python train.py --model="contrastive audio-text model" --text_encoder_width=192 --text_encoder_drop_path=0.05 --text_encoder_positions="sincos" --batch_size=128 --weight_decay=0.02
Rows from block 10 of the audio encoder, named by matrix and row number. Rows with one number belong to one channel. Each number is 128 + 32 x the weight over its row's rms, rounded and kept within 0 to 255. All counts start at 0. Numbers have three digits each. After the name is the row's rms in percent of the matrix's.
# filt: filter width-3 conv (encoder.blocks.10.filt.weight, 192x192x3), inputs 32-63, a 3 kernel for each
# gate: gate width-3 conv (encoder.blocks.10.gate.weight, 192x192x3), inputs 32-63, a 3 kernel for each
# out: residual pointwise conv (encoder.blocks.10.out.weight, 192x192x1, transposed), outputs 96-191
filt.98 104:162104165132120114167178132097128105104094100134119095148152153098095074164078128116085160136183131159117082137153105207122172110086122117124107154198154157114137131100171099138147122086108155152088121105175176132070103140099148124147111089117109093144140153150091083146123122127134102103
gate.98 099:075145121145148146158104141183120154145104098158195171159228204107093126184176080153087118090127132175114115103150172090111166060139163179145138141111139125177112154161153144094094107123125079092086162129137107193136151084103104116178100121093054111077121138086119099092089138140124119108
out.98 100:103140131107173131106103139163165175078160175135093089163086151078070123165125108120078108115074103152091085134101186153100199138168116141185099136146110141194102135147137180131147180140138097181162092117165147105114051106068115097093115108139157132094142124143130127113118184082143158132
filt.99 099:099157112118139148154083117104115098184142164060089158122103099190158112108178108158164121131160173109127162136141136130120147213169117140118150170134125110126142164173155121052137048140149150117151083100114088147123156159115121089140133132111154091124121134102159123082093090127158112139
gate.99 097:170124202125133173134080157153139168106089042102094165119116135149125111159175078166105081124109164151123127084079163087135129209130104131095140126113083126142195123059135125170138194213140112093129143159215066139152141138122112118189120161090070125109091138130199134097124172170137128108
out.99 098:122125145114115146151128164165141197141088146140216163094150127094122169104106183153137120142115152097106123157096123144185164182131080168135125172098126171161169105158104123171129163149112170107143084155141050139119140186116145154082122129119134146088119132102100119138110154108102129092
filt.100 100:185108130097096157180175150079106123146091122171103078114121180167139105117103107133096112115067072175170157138104131106069138114095083084131128146173114159133143079089102161120120166188158051113107191164091150141113115099134120126083181138103119169108184125169080135161110108150111117097
gate.100 103:207134174134116107173191168121182148214122143147162143188186141155152123177153133113147127231190174123125115141177198198169132101136142138088111128130089090084126133145099130187117138132120120125129087145170243170137110109144127140101070065121121049131117102086091099105108118117119164151
out.100 096:145116146162122178101154130132165156123143189146210138090093175145132122113154132109127167117143141106140137131140179126102127122137146199145128191140110169124168134076128071107112118165150119123125151132117120150161077128075091116133113160112110088164081086153106168117105149096105106142
filt.101 101:123058077129143128208203192093095118058135155164100130149111125121080079071072130122122158111085048121073013144208132170101111146135174119109091164159107103124154139158136143101142115134074084122097155071103100106128120141127065161152164153114099061184094121133078211148096120114102105148
gate.101 109:155146189103123122164148166122164138100138169165146139082154134147170191122148075114116164132149107147165133144139162116147155141141126094098122138146147073109148108142227146121150147085166120111148109126097113123106132134117097099131087091093080079103160150134127121093161159131099123111
out.101 102:169120136122151111117144162156178098100149133116138122152165196193110158095125172110148137083136115055139082107081120139111124118112117108171120085151140074145128119148174180142176129146131135118095150087128096069096083096137074125098165132154107099171183128121173125054116109146111177153
filt.102 101:112142203135141113092133122123123136144119140170136127117155137111107130162151173172125149157114148183206111096080074131115123164150188080088149121046081088072140111123099168049094116116127061065131149170170134122104132117112059130084055083134131091103104081107114126105082132096108090080
gate.102 106:131159142183135116108125134134137116091123150165125155133130157097092092100102111149111138139127106091104092117100072132113106128105124135139102133098107111089084131137105192150166106142111148156141147123125163177150107158136091105083168171164133178193207195164154170191128146084092092161
out.102 097:178122170181130151198157131129101143127166167163124178208175113105146156125095127164145142130175150161087109157144126175202156164199171156122162153138092088154097091152107124168091093155078135148114090118120133115102089133151100127162115137163174100151146130080121146120127105156139116194
filt.103 093:181169138125160138176115157179180079171072128142060132125115096128067078105106095150161119109073075128151154164148124085114032135062115157178116147115146100119170149088097137120086113130123142099067120133095195174113146116128170130090072084021087179132127110126155124102115117164126151128
gate.103 091:112190115179175136122150134133176146109141170096123121150202156175199137121130078158124135199168160160133181197125099141131119107183087119102100163162145073163066123140097078130116091122155056092089085145123099075114129091157084129133104105105097133105106141126094063103086172115105213143
out.103 090:170103144120092133159165192148122093116117086161145146182146126132163160130180127106105142132102115095113139084162172152095164169081098170125138186111115090135103201149169128141127078088178104073125174111109129135118133095195120100100095188177131155103122109121098104129115149137134143194
filt.104 106:076029075131125120173149111086072114056129135105106106092083104111191164137169164162183165161119091135116120159105119167139171100155092149179169084133161146099131100154100097109093075040084107131135128054112149116070185187178114114154128102131162159184172135183179199160104124156086097144
gate.104 098:184169184114150155131060052130158131114118119100110149158058110099147114109141213082155121131128148166138157110049109130139163141168103078175144113110125205121184099154127105109123131147137136091132188144163134136110114105154125154090140132078118119110178122138146125171111141140168150162
out.104 116:166158107116144104141089150165107131113104096119094129100084131128102142095112111129136177113127101162115114106149104091132171150081112137126085132183134165136155093141146081118103104120131145097143100082164131149137103126160146107130155131165115151129109145129123113105132145107036056173
filt.105 102:247191151158153161135109087066074152136170120095145144150132153120150121159171163126095100141115115140127143139074059110129152172136180075143129156120094140132082100103152121143140132150152108136201162121125133151166081112120153121118142140106136086114075171129135121112188162097102140135
gate.105 103:175208149099133136165128120122174165121153124116123125122128097115093117142155222107102134085160138145152157075017045094139095131137160144151154141130118134138209194153139164178140087158129124128115167156093064116127115160080158145162124192121166139165131099100141112149125112163061115154
out.105 116:123113181103123074097105158140118134110077115112075101150101097160099164134131152140093145093173150142145141153132129068137088122088106137128142137147176145135118139186104128139167148123142093138074154112111152122132112072109143098105078073050125142087074135070166119125146152119143152072
filt.106 100:149109146125155136129122117090064148169110107173147147097074108113118129098104154149167056176116170110117152140134113082045103141205164141083144128117097095091167172142079134134138181137147102181114143081135195155139141161143109130086139146100100166141181117082093096112144129156147092050
gate.106 095:093112064092145110120157124092107137108152176120163131137125116126120167120119101155211204111124066086125109105119103164176095129128131066125120176117128089172098196140116110162168070045050123092135122172128137088095134143124110164109095109123161076105094125113154135111132101077171133096
out.106 102:145116116103044126150147167224109163204106130079091125156132190115176130110129156118094132117114164133085105110113166135134188130125064139098109126147121139144169089125104098149107096113147104150175098114115094072149089165074248169154100106112105113124110142122204152111213151107138176120
filt.107 099:100145056157107151112117186103094054174187116132143111123135174137114108106098053157131077104074099112123128163142174137129083096158121063108121154078132171177170136105147103095099137062161125130129153168127132193191118127146150154080173157148095099112124145118133121160134133138127141147
gate.107 100:131130181113157134181175105096107133158153135118202167123147126176130062193163162166133116083118143125121107098115177094118144144137070178087130097127127078093154114205116076144101139084076134138157138127141147115127119126157167132120102111082140127099129108195135138182133075095109158162
out.107 099:147122065143133078105110100137109095170101095097160088097088121105125135170152168095143114102137119135157147120156187194172100100164131128085147125140150181118176142144170125185132201143128138129185150115106213172189125114102116141077080119119104131105107152149193163084173162091177114084
filt.108 100:125061122123088131109078110070109133096162102140086070107152136163177218121140136123158140103156117063153122107171113170186165115087126167154159145102122163117170153154099140115147143114169167125108086123076119209152176154088156152149098169129094188072095172165125134136081110148122131143
gate.108 093:106107112114098162145152134114090131123080109119089120149099137128102084146028059125113138102154152083101125081151130098037138166068123158119134105124143076073070121152127106065054123137155118102146121100167154142151102161145092127154141132110086077122160120155148175118148147135123118144
out.108 086:076196101106120155078143115154116151115103075095128096120168078131108131096121156146122099132140164111161160145114137123118156118188147126135146101130103139086119151173095149138118168149169160176183135133143107150113121125167086126120150210083101109177104126123171165103060120139133074131
filt.109 102:159153118159168191147175169139087095075112159158160116142111160062150191137137217112122097147166171130102112111141159143117124122166140131122147109096131111115125089112117130148175114062117164154113177153192136122158155160116136129155143151143110147086129207119149113115105109185170135126
gate.109 099:115096170129141107176101141146097152123118166143104164169120189140191152057153075163174155184228154097110136169174110113138154095090179094109198158133113120117187161080111099095143155154168123130190131091105179117113135098098039102138137122085114119100186089135128105142111118150167082130
out.109 093:178093101115122090123139051133127123140114151122181148148182075176125120165137149171112133134104117163083123171094176119135073159109122175028151131051169145134156117093162131111136068109132123125124123079121082143105149125124114143103090114065132059110136128140094131125077123123146104121
filt.110 100:116150083157142140119144115116151072111128128149120082123159094170141130080088100133109123115081107084113103143179163099105133111132106099127121120110175155121117150142127092113134124121157143205138099087140127202125129137146189174194163191119169190139091149129156126127121139132121114141
gate.110 101:117088113133103076096085047109138142085085119143115107147103135124056062108101057130132099073125078096085151155144073120131108150152157073063093146160124226125129138200151107091109087175133086094134114088122140120103127131131124117141146090099151123124100065196121132110107158102131123120
out.110 094:098092167078144169146137105166171104168103123083121079138108118115133143156159092122111102177149083110113155120118120081125196094125149153031162170076081089129106131112149103120115099078143154086160113108091092112135160113116125111127163076078187143152092144167157125168159201171130092113
filt.111 094:080145135124124136112130119133093158122156140155141114106154150129100129109156197172175136163141136157138105103093061101125168100143150087118163118155112013176197169169099149142121097094133138143102131113129147081110126100099125083102176129077102154168138143118094134157142184130103144104
gate.111 096:081117120120133127119128110118091197125132127186130092099071124140096117098095139187162152131161149164089135139167139103130135138154125185165116109132109087068104128203105091132147097162163076114145082054163115101148116122126097152096083065085163159161089073132131120131105067148088157125
out.111 099:113174103132112090105168138141117133189093094145094142097119222186109126111139099107164086158139123131081155110176127125151076133082092133115139107115131142131113127164136141129167119135149067137140121108079162173077137108230208153071139117183112135099178195076160057131151097145174172157
filt.112 102:101052111142139135154153130119131135139106108093156135122139162120124157152073151127149167102084141067128101129132145117073115130122170105105171156123125225158073123149166119070106174134124115108106186124109148147119082113091140062122154167099143136114160159157158110090117140119149157137
gate.112 102:119172124102098132125091108156143097128105145153158134057146064122109114068168065144116088178154155094175154113115111053112098130151121126143148106108118148127149135069096144141081074104085116148129100138146159161166121086138053122044131158136085122194129105116108094186131115093139096200
out.112 102:129147099146113117145118117112093122177084132101116078150123062166064181133130127119052171064130143125124075112111116085086091158158201146163086125165097187179120155205102172149142177158146129131135086098133142136112131106103133153180142132067109114144144155131089026130162145123112109102
filt.113 103:101127152154132126113171223120107052168135175139128126132139155104098089095099079121184204098170148139090074143148132139122099059101137084108103104133139112116161106143145114148167092131185141077138087070120118113166132072132093103201095159147126124154124122153153097090078090063162139139
gate.113 106:149170114094119155099127184113075138084135114135139147151159117100139156143182129124135149119131138126132158087089064123096097148139176095127187136108149121154126204150144095149177119143134205179121158158151082162126135117186162138146145185105093097113218173100128153136157103111126150176
out.113 105:086112185131157105108155122115139141195121152123080134170130172200122183088118132102157128147191222134125128177103133105089177152121117136108101064143155133059116152167115107125089190148157128145061195153117117115133152154183150139141141115130116145092104090140112171082133102134113109132
filt.114 099:100145109108135104108100066137098096118131150109160093159137171116166169133119150129153153092134134143122107115109085131155087152126098120139122133123123175109127119119101121061171121083020158133189179181149099135135173129090089129163121112117140086133112117182131102115142099108136150136
gate.114 105:196133121147156128114136169137165129097078139164162137101107116147135132171113104198179167109113122114117109122111117126128054153150161115134121122105155105077091110092146111128127079112106101116042101127105162080117142128159141091110162161139113105113149171174147136124142136170117135116
out.114 115:159099134165148088110091064059133121081106125114155109118117120086074094120133109174113183120129133097108113168154118138139102096122110060160095172112138125129144178125120195136089136137132135134117143085138140105101113120110053059082143139152164090097090110152168185063106090099166140129
filt.115 101:190163125129062103130122155148123140111124101099142112163140133131153165167170164104180116147134093101137099055032121114108122164173138050095158080189128112166139136181099181097118123095065158129149163157194044060195046067033144115119108158209117122151173140109110118087151188130105133126
gate.115 103:156113083155124125108150130131092113187109136147132117197113119103110137173108158073140168158092134094138138135121113122143135168152141141135153148158173107128160152116137121160116141145137137134171101125151187096121145183158112156204082162201163155117209192142150163163153090105149143162
out.115 096:145135102121110149179130096127143083153122076114120114127119132107184137132051130115143134105164088139127108201152117107153134101133156189159089089146138095063094189151078110134105085121118194130120144147151086110138157129146163102117154144118119128078167124172075153125124154080092143138
filt.116 108:100115195137136141106175179163140126096162197123112134112107133121118098000078129166157151106127093217163162125103122157171071074148165081151101082112102130121180094116151103161164077117192134103164165177056153127088125144117077127175179144148170123132153169124155113106102135146122168141
gate.116 107:053138142142140119085081135164094061019144128054109130105114161129146082118113181165174053180102165145173097079084107153147175055145083115134146156129145101143106134190128128121073143086138118130124163131107155107142106153095137136106135128074094097114123117177111131132088161162133111099
out.116 119:145160158125120120105178100124140128135108166113122128119126115110135161142083100071177159176097112116112140203130121140140122127194139116137105119143102125066135174128134148137104093142149111117121153120088137208133133172149099092131104097119136101174111166105022124127125160190124117177
filt.117 101:167124126115097128092099092194143158125119164108141128177076124117123079170061126123146059127129087118144156081114111134093140193150181106102114098109139128191149098136110130085118131097114144088125183175176125107135109126122144111057159116165086091082146065138166145137089170146138141144
gate.117 092:176130148115141152114135149128099165174075144092078112126121169131173106110092119145129147184133145125104141169142107138185153131117122145099103127156133130137146151160142102145111139127111127155148154079136113093074168183189124142140130157162132205156154126196126130141126136182144127117
out.117 099:113109112080120134104122176116149132131100156112114112168196091111113119106104161109143153199167124138170041130150101097180129141119154082171068171151167111189114104141035121135128118078172118167170147119148164102115123147136144118162142108145135150122093151134168201116116140138122148217
filt.118 095:121055164162129141106068169110132202096100146189113145094189166112168174161124134115146151148128111148159172089103135083104158136117135110125174154127191114130094162142141147077154088125114135140108133134102149157058068092167092088111102141099161142133124143109192133103136143189105101098
gate.118 105:162103165122115122094118105161089072115104133092076154161132159095129107182056181119157124211162119135134172104194108137088099120056144158085096078082111068136147181139116120068134131121111096076081145135167097123096137124133064083102095068112105109088075146198066102101115157141132113104
out.118 100:130178153105122117131105175084143128119150127143138104112148049128098136148143135162109139124101095100104130162127098139071152199134107116135158085152111113092118094147093166115046103088103074084077100117100136117120094120087086164151105142108084080145124133117173066170160080093112128137
filt.119 100:063048102130123180147144179134151149125101134110115121111154179154177179054110119120098164085104163072115116190141110143108165131101175182207191176140046116147090158137134113161125150135122116072097119185110081115113191133146099138168111112158114142159099103129110098112106138095138104112
gate.119 093:141141117174115137142151102107208175145143110179190159132126077141097106113153176169110130130085159147194134108088084156148069164101119147148153107134113110169123151100102096113155175143145124116110096164102120134109155108122165115139092131135185110144121146087144156137106132146098148174
out.119 098:160161134140143180116159110150121121049101085143148154127119086099171146168159135164134107110166141120149167142189158123147149118092163108060075152192158138119112136162087102132137094137136129085173115135091132131130092113132129113074125131076126122101140134099144158154171092104094109109
filt.120 100:166140109102163123121132124151120114161137123109107102145115105102122108120164067141158095082188129161154088067134153111104044069110082145107120097131104111116101156104106079112126067121070091157160188104112131116125130098062133114105134136120100123178163076019141110090087087107149151123
gate.120 108:148143093139136142157138078102091074153163188115146115072079110102121115095117108157176086137097120097139163139172099128066106079144144139127165096158115098157077124178142121091121161146127145090097102121154110108149083118107165158131116183138142152089107111096143136115093139149096112098
out.120 112:123152099104161134100153146148092112124095152179197065100116216120133087084079095082100112122184066147173105129102096096121106166136141114109093075161104126125089142137093101111152090132091118165118109140139111079096189142147164111137135192118124106132166199126162108128130100173147131150
filt.121 107:158167218145137140132109108113161183144136102114139112091150164103058096114134116116045116153094162079078077101075120121101117102152173065092101035045102156148117138126095133124093141135108093122120169221133109195129129136108210156137111158092178097121102128113175099153055092079116105173
gate.121 101:142175186161131129083135060190191150074082105124112104090075084077100090120139181106100103140101074148163148096111051133120156142121129113096114086111137136184148149129207182139161126154166163175170096128130103097145168134138118116150153133167014052069098107170103077099205138180103086087
out.121 116:110088126098106148110186114071164115211099132102155106134144129149138086120141060162098151127117058062119145120142104160142174166108129119146129135131119114114192103133161090099147138162110165170100119111185141102093124153136181133129120127130129127194110111132198126106183113161147114108
filt.122 100:216140154153124145134147136127173152124179167138113176143104182099111095105135104120165122115130105139177191125095180105058094132104147085185129142139141106126114147127104123150089159117062109089122170126103163156116116088122106120157124171158093130174127152128120102103164108087085174126
gate.122 096:097052140128146167135141131138117140151125105081142143169177183064137120137097133193173085127146149157148157082117170129143139238139198165137172095121165153107148118119183160073115120114114181189139144168156082150130120193145128123144146150133096103181094119113092134128133101190114159149
out.122 097:129157137125110174144180098135156111105171123170115095107152132148154144100095137120097094178190146129153128154129131057133067155088127175143101166123124173132154215101097129109122149160133172148125111126092166170090090079152076068074117081176123091103087084117116149084147122142199113086
filt.123 103:143206162132117103125122117107143143136171073146126145163166140138158135106163113136117160194137162140162149079037132126154118137145122098162156141165118083162122180154159125122162105118107115195121126145156145143108082141134071120060097131095133128202181179159132137133112148136092097110
gate.123 099:120112141130119119149113077103122172145177166166119104124142101159140169071151109129142134175167112138176138151110144135146065151121100117202156157143142116123071136097064168146127134154159154148171182110094086077134177131137147104119091110178048122120117131116127136167219182141162137154
out.123 107:115109129110154195127100123132119134122088125138135196162130125191089102113146093128159096103103152127139092097122115186129097083170150087135069124117140179118167112104184175137190158123154213069103122176120098112128155119128130124129158146158115146100127147124146163158127174120114128186
filt.124 102:163145127115117145157139096124118135124130108113108142092155116118126149070099223190115121131139179117085105128121128123087179140142121156111130139099139162130143190174125082091161115145115113093155136170195143153136109137140181156128099074086105106125109090058098103118102214166106120120
gate.124 098:102130146159131130117100160123156151145164154110137113122127121134153118114143133185116083163108148093139162156099150146126175115144129113091085155186145081111168134103104159163164128164120125104124036126182103097122144173138155121111176160124089094100103163133094121093134095143112147176
out.124 097:155146166147146154115177138133139173129072155117124118132138135114054120123154175143106129137176159154209153156091167151135124142086129098094086152080120127187157154094146153134202144159164129128126143124076140119144149208112143133087078138086158140097161177168154176128090147102162098115
filt.125 098:136143153114155121139106125161140086151124127103144130099154142139148138176135145067095103121141112103120094099158091121153146074045144156151185097131150186136096151183155162105172132079120091125106157147097145180073126161138172080141051100127130119193132138116144113147136153153156144204
gate.125 106:161153184111077115108165114093121135103132107109107118111122104089091184122037150116163082111128130172123128077140164135131114205066164086070134127147150140136138155123113133137157189085107112060128151152092103170130188183095135108132162124129118067123090117106122153138123103162083138174
out.125 110:154179170080087073137197098107113121121210174103049092145070135199095103139124148154118128115154121164129105071076142210135124155156183122184124170096089083117129138092111136110121162132126186190090166162132145132131136161106131110119165100144104151130161126075124077145156092132098124118
filt.126 096:186165078113177108139032141211136185148110122116134076123135145190141140149094087159097160164167110151171090134198179111189131153155065175151134151096082090143204125128116135125093082071125106122075123114106131107112088194145103096115153122139131098205095098055119146185152126064170157155
gate.126 094:137089147123105123122134090092100096158070079135177148161122132116185124179145185159126110154162182094185133190125065090106121158169107118170159089136123129185144209150145112138134102088133123087121175128188159111145114143160156143083122109140124107137136186107085099108047056054146136161
out.126 099:112119189107082114107138104151116125151123114120072107133146142103161123084109178098113110107094139148122195163115139156149176119111142101129121210215168083158181151116060129161060143104175159112112149139125144135089130132167135123111108122144149118179091162191125200130149104165072096146
filt.127 093:138205166139100119177065106119155110077132103127144108073096116100103109108163149141136116122172198106162159104106146126099129142146082193209153132100108141145146119071095169068101121139103058142081116091115077109079114087141116134070086098094105161154119076089126107103087090094129125131
gate.127 104:081135087125127181176156104124162140099177065179148144126156104148058023063147141175139150102156123126101096170143135157114152137128151144090071130140130178126112111140189087102132099118095110141121071066085172163108077080095111150153096125105114136125073100132114146095144165118170098121
out.127 091:121122143149096202116157145114103133124105091161098089156194124137132135104134089147120161127106121099191092155101152143090217128128115173099089148133075119147222098206094051121112106152144173144100132104127149114151123132139087133160176114151160120128167134128141084104147111134097105133
filt.128 102:051133124120093154130056106146145137124154167087159148149148121146123123109149086082114128115168194124072118154147155132125141151123092079082118081125118169159188115123133131101122161144177117116122123107139162133096153136133140195202125148182132119104147154108159114136057088123161170201
gate.128 099:165116135139155160207185166149102106161178154097144087092072068112110103106088064125127152125149143117100139129134155142095095170116111153103108175086127123141158085109167089109081123109142153100105126134094156154109154136123162156129162148141113134084118154182099143137094112091090119123
out.128 099:161106078161153078154134105126147151079171063171110115170166053125187104101142183100139146151134115154132143073176107083111140112146094105108139111125115102101138145140095160100112169114106094111131154204114092134143132144089088087091084117141118179131103089127153114079152130091121146193
filt.129 101:165171180102121136138098094109088148135147150123122138156164148150109056171157149135129110191168107136168130110137103131151148183140140127137103084149088080063157070134075090105127091134100071114176128115173093089056173115105156136079154054100089075153158155168110125137082134088081128169
gate.129 103:119110091130106104109139165117140183189144129130127099112113118123192168115044135152184175125085082138134131149128104139137156096174186115095097087084076153119131138113156156102102197100121054063053120076031102116113161106095124115100141144111084131140110094114166134139172138148124136130
out.129 094:162123126110129182114136130153144078113161119092112160092099048145099129158116100090148074093118085128078107138111152076103096105066141162129110165037135148180105084120142188099174114144176040130113131128117101080112156085118098105148114110141120092116107129123087110053133165140124144190
filt.130 096:159099194160123132146086068112132148079119143129069095171109108131146101124082160031194129152163081080081100137137035106118086087082152077110132102105115125094141113125092109129160143161137167124102153102178137169143095081135098140122112128148150074067175120143132105168225157186169124152
gate.130 096:104140129153137154075146120086159160129118102093165167127176139116138142156147108132091098127100193205160121127140185152190165111091130205120081124161146138136049081076082163199119106134087145139162118197144108081126123161102155119061146055139163088140125111151120160145094119088115104090
out.130 093:076160104149051122163121174171130139152146149216114139171107195105158184161121159081108092128150146137110128096122121092194100082107116135097203116122184127155090095151117157092112145096108146115111137106174102132116128115096141137118137150181060133116131140093115147153101157133130126140
filt.131 101:119143126142118109106148110060134139060175121124103119130166151124162121099185123156132165196140117090125115157022068172136150137204159121122114168155137076166104135113188120130195057050139106143161100146133138151093076157118065137155115156113167137148189176173159211098160093125128142152
gate.131 099:128153088141140140087061114133125104107135116138128086086125097104088119110161134177154144141139108098154091131059080125138146120117069192178084193120109058101098247198168121147166095108095114068059122161165112127115187113112117093128129081126076155110086162158187183105086101075118160152
out.131 106:145113111119101155119145101165131158127128140185142146100085070104127136107138143136141124184117111163116095146101101102154066137120163102165141082071144124136151152131084159126150165141093096112131077145101125132111179218179091159124100128184106192210137110104144057112111132155189131132
filt.132 102:094086129107137172116152134126139168106112176104122100110122127159103093112132161101095108147116096167194092138151096187113121121105106115151149124161126129137145114078055109117143156174161112063062105075049161154073167107142114122172121168168145159123106088083128134104114138109145100143
gate.132 103:165124147119163174159125185111078104091092149131113132169121129091143150076043087137150124088183068124110169136093135172149163164129112055130066090130167144150161167147165150130131134106100104082087118087126113074097141135132064091117186180117131155156116077100109154159121098099182177090
out.132 101:135135138127113137133148160125123133123184159094147135089041197088080159107132090133162095096121159109103096130114077120161118115144141161120168139130193128081132111150141087123130092129082159125113117172124076164146110131136140124076129166190126106099160123186129155149144136112108135140
filt.133 101:102062071174147156144143152147139154135140076177147166092114130166145161150147072116129112081129136133112102092165179114130114173115089123164109112109156111092086116078168117068141112128151107130092107154083144144123158123104105103118163142106143165118113172113133153172114124138142084122
gate.133 104:112078083182123091200174144099070137104131113131133142189158154140130132155113104163126106128190131135152111040090097220168158167103148113116091184174147103135172167116082101122127163146095147116115116122137123133186144182168131137160132112212099122135171108183119092135106165125134156146
out.133 096:109153134129161176138178106127113176127114120184084110070123162139112138153137138166123074066073113080120082120117078129108121066124135158141131098135142166128131145127168126152110097140092116095065163122135150168150118105128119114103068054158098120164118105168131041139133084110160088095
filt.134 100:155103085144074120167128122113054111136167116117120078117157136127104073173128058097173147116130113184145124127160144133122081151126150100122113117141082172163103117171205174148156176084119090114134105111141118166113145161146190132156177192134123121090119117055125147158133118069109122113
gate.134 098:102153141154159135068121133155160102152145119156152146151179121128142177122158143134100159118119159188139105088076081110182169098115118178194109146137127127120089085112151099103173087187192131094153066131120107155116125134141108115103095117127131132092122142160125108126093109155135079084
out.134 113:142163170129082183158122122126152126104169102156111084147182101175191149182173074161115112089142170100214134133112097119148162111151106064111163166120115071116140107084113154062113149177151117065083106128079099099093133142176113128153136133170136186193137145089135117074153117154106154156
filt.135 101:160126095153102150152106117130105178121113162081161077170139149133171128157083137137155143159134146115134131104200134115166132149066111154146184081088150142167148142096127183098091140090128172153105144134113143121130093067102131108094104072074157090128052161132099116071127117146159141082
gate.135 101:128121118108128162139121160136145081183126179080150147189121156120122169127182092095135189168114136163179162088112128133114110127147120070111145169169109114044125139172188097177104195077171136149126167095107154109093170178204118143179137096141140176166205156167137143077197099130142129126
out.135 097:124123108117153159140143140148103141152152150096113153153202132138152141151097075097127137095186144095156136128070136136159107122151136105138161146105176113092079102139131151128123155184127116179137110125117112168108077106121125137092111152176203185219152100140051066156174095180142122151
filt.136 097:105146153114151172093119125165112072140162145144119182107092137164125211138149168130127118136107078149099146102096116173143120096119048110095111155098099103130171154118090140105064126101123182158143162094153119118119121158166123142147112119176138177106114101120144100161082154119171150148
gate.136 098:121113149180150101117111112147134081118073084173087077137154116127096133132080027149194178155120152142129122082137158157080107142112114137146131140132152158161070112152111125137153092222116128114168139121167125056100144132129077136138113123053162146046140146161167170137089103124123152140
out.136 095:089114117144171129083162085090121132151190139123198149151128109154077144170106197110128124124134112183193091120122161140124097184051040069139105136134202175141108157109106131170102167099093176152112187199133107099087114130120165092128154096141106118170112086163112144181150089113210149208
filt.137 099:141140134112165075093136105135091182165139141129175163137132121149139152126110074123127120077163126131145135125160106183130103099146122168163135123154178125092205139177129199133046057062145142123099128075156074143176189113072112135101144110163136158097158136227128106123084157109149147073
gate.137 088:187080198158166112085098086164141132138102123119068118160162142143180092133082093139147143122138110124113115065089099165149174113181121200153151122153093159165100143157113177133097089118173101163134156156159074147168107169146062136161123132130109091090163176165125052092085176111155136080
out.137 091:139126127118081132159143088139130101126116051133075109138137129163114139110128195149156154124202053146124131115140098167101088170102158146133143185136145133084069122131206151138091138114138162127143095106185101152128083129106062154146091136109126135143108137162167142120136125120156167129
filt.138 101:092061127179141120172143116146119174104153170137102099104076163114091126080120085082122102185140193155150112184145121165087161089110116116119166108125123157169121115144165156102132158115147129078090206121157145131137157176117124116110126151102127144125097092161142094138164079165136145090
gate.138 102:163167129129154181072191127080146159156126116076127173130184126129121153181162156142143152126105157152141188109139143073141161154148155186157105126106108149215130104140132112123112166124144091104134086189152146151126123158128073101092130103160106111134112123160071100087130172107110124140
out.138 096:133147115123168183129148108167144145083169159130131092085169157152087176110080066101088089045120159104143150082088094126061174033127110106067149151121114113115191206089126107117111165082069196108119118101137115155175135137161121122131127155136128129130140086081122132134148158097155168130
filt.139 103:062139174147126120175128138171154130066131123116143130138127154134146174002092202146104084178131151081117136150116087160148148109167145079109134093104114129110149114142128101140134112135202140143096112121122176098123129131134085128139111138074169071156092138127121124118110128146096123134
gate.139 106:178137045140131144113173141089111145088157059111157116119169102136172158160136100117102134123130112118156139156133149163178176109138027150119104151123110078130198181141099123150148156152128140118102107122215120102141073080086140164090140112113116151187053130136140123209144098139062110161
out.139 114:184153138158128192133108153128085127152159118140095100181136147124104125090180150124163083054126144090149100079117124096106090210141136128166106120113139153156142090167141067118116159184091159070143164131070105151128143096118130146124176139162136088108127123115138128130138078110134155122
filt.140 095:143151167118114108103108158129040100131100068171142147148111108188127135142143127146206117112136127129144099110110160227148165195121124170145124151139145139143155125142108157144103161129139068116135163157093093091138068107085200149161149103120126106171060147143132158185084093156060042092
gate.140 101:158137193170120152154115098128100110082104103148128149185138144101107050226138182131214134103097106136147118110158147197153126110033043115101108127135140126166129192161160126094120178161111165173113149144136155126104131109136157112100149182133107144152132226125107097098112133192117121128
out.140 095:046024185185147170100138111130140116150175143142165131112142136187157163054086045156113147132117120131121092116080108127106104118144082121123072092144148183135139071184184151066150142129154122143128075178131148162136180133143116142186117126091111117199115112096134090180175134154151127138
filt.141 098:098131060106158167101139152145169117066040074118120119120118140121131158111094000134102077173126113140138104228219218137125161080078075053089104124117125148136172120123170157120171140157094141102108076126170186132178129164157169124117121116106100123051187132177132140097100179164104069143
gate.141 106:119145178165168133102143078123140143101137183104119085116107094163137137098181145188173137116154193181168132089088006134135131100079146163118105086154126072040119113096126070102131134133113107163166102155113079143155143164131140148096118153101093113084197163119114165161104106079124134151
out.141 106:176138155110099168085111131079108112196067156142140138150164125164108108122131145112181102091155137110105126142155110155090129118111137120113096097048179110135159064099130112084146146119130129130126114091096110142135114121134139096145053159113087124168149156136175162117082173122089135106
filt.142 100:188111066143137095100146115072113126117171077170156092149115098126110083197118098160118158107079062082170125094114077107188155125116067130138098134135112099121179110070123181145176166133115168120117053084136062107142099110105139151114177192135061141153097167117100099133154148158143084168
gate.142 101:114113167151111163130142104105104130033138096083113133084129172124150133083098209166191076134138095069096108151139096079141080076151171111159143093142170129153101118143109090131189124171147118103068140180127124108052139160092099192119120127156168178141146170117131145090110080135129139182
out.142 118:126141130136172102135126113153102120142114084062124170158088142103120109136113156112142095123138152075180119152097121177144124147105142176128119119093129123123107113143142177064117164170143173107112116105099126139142166137154121166075138142206131085117103100126170158117136132176140172114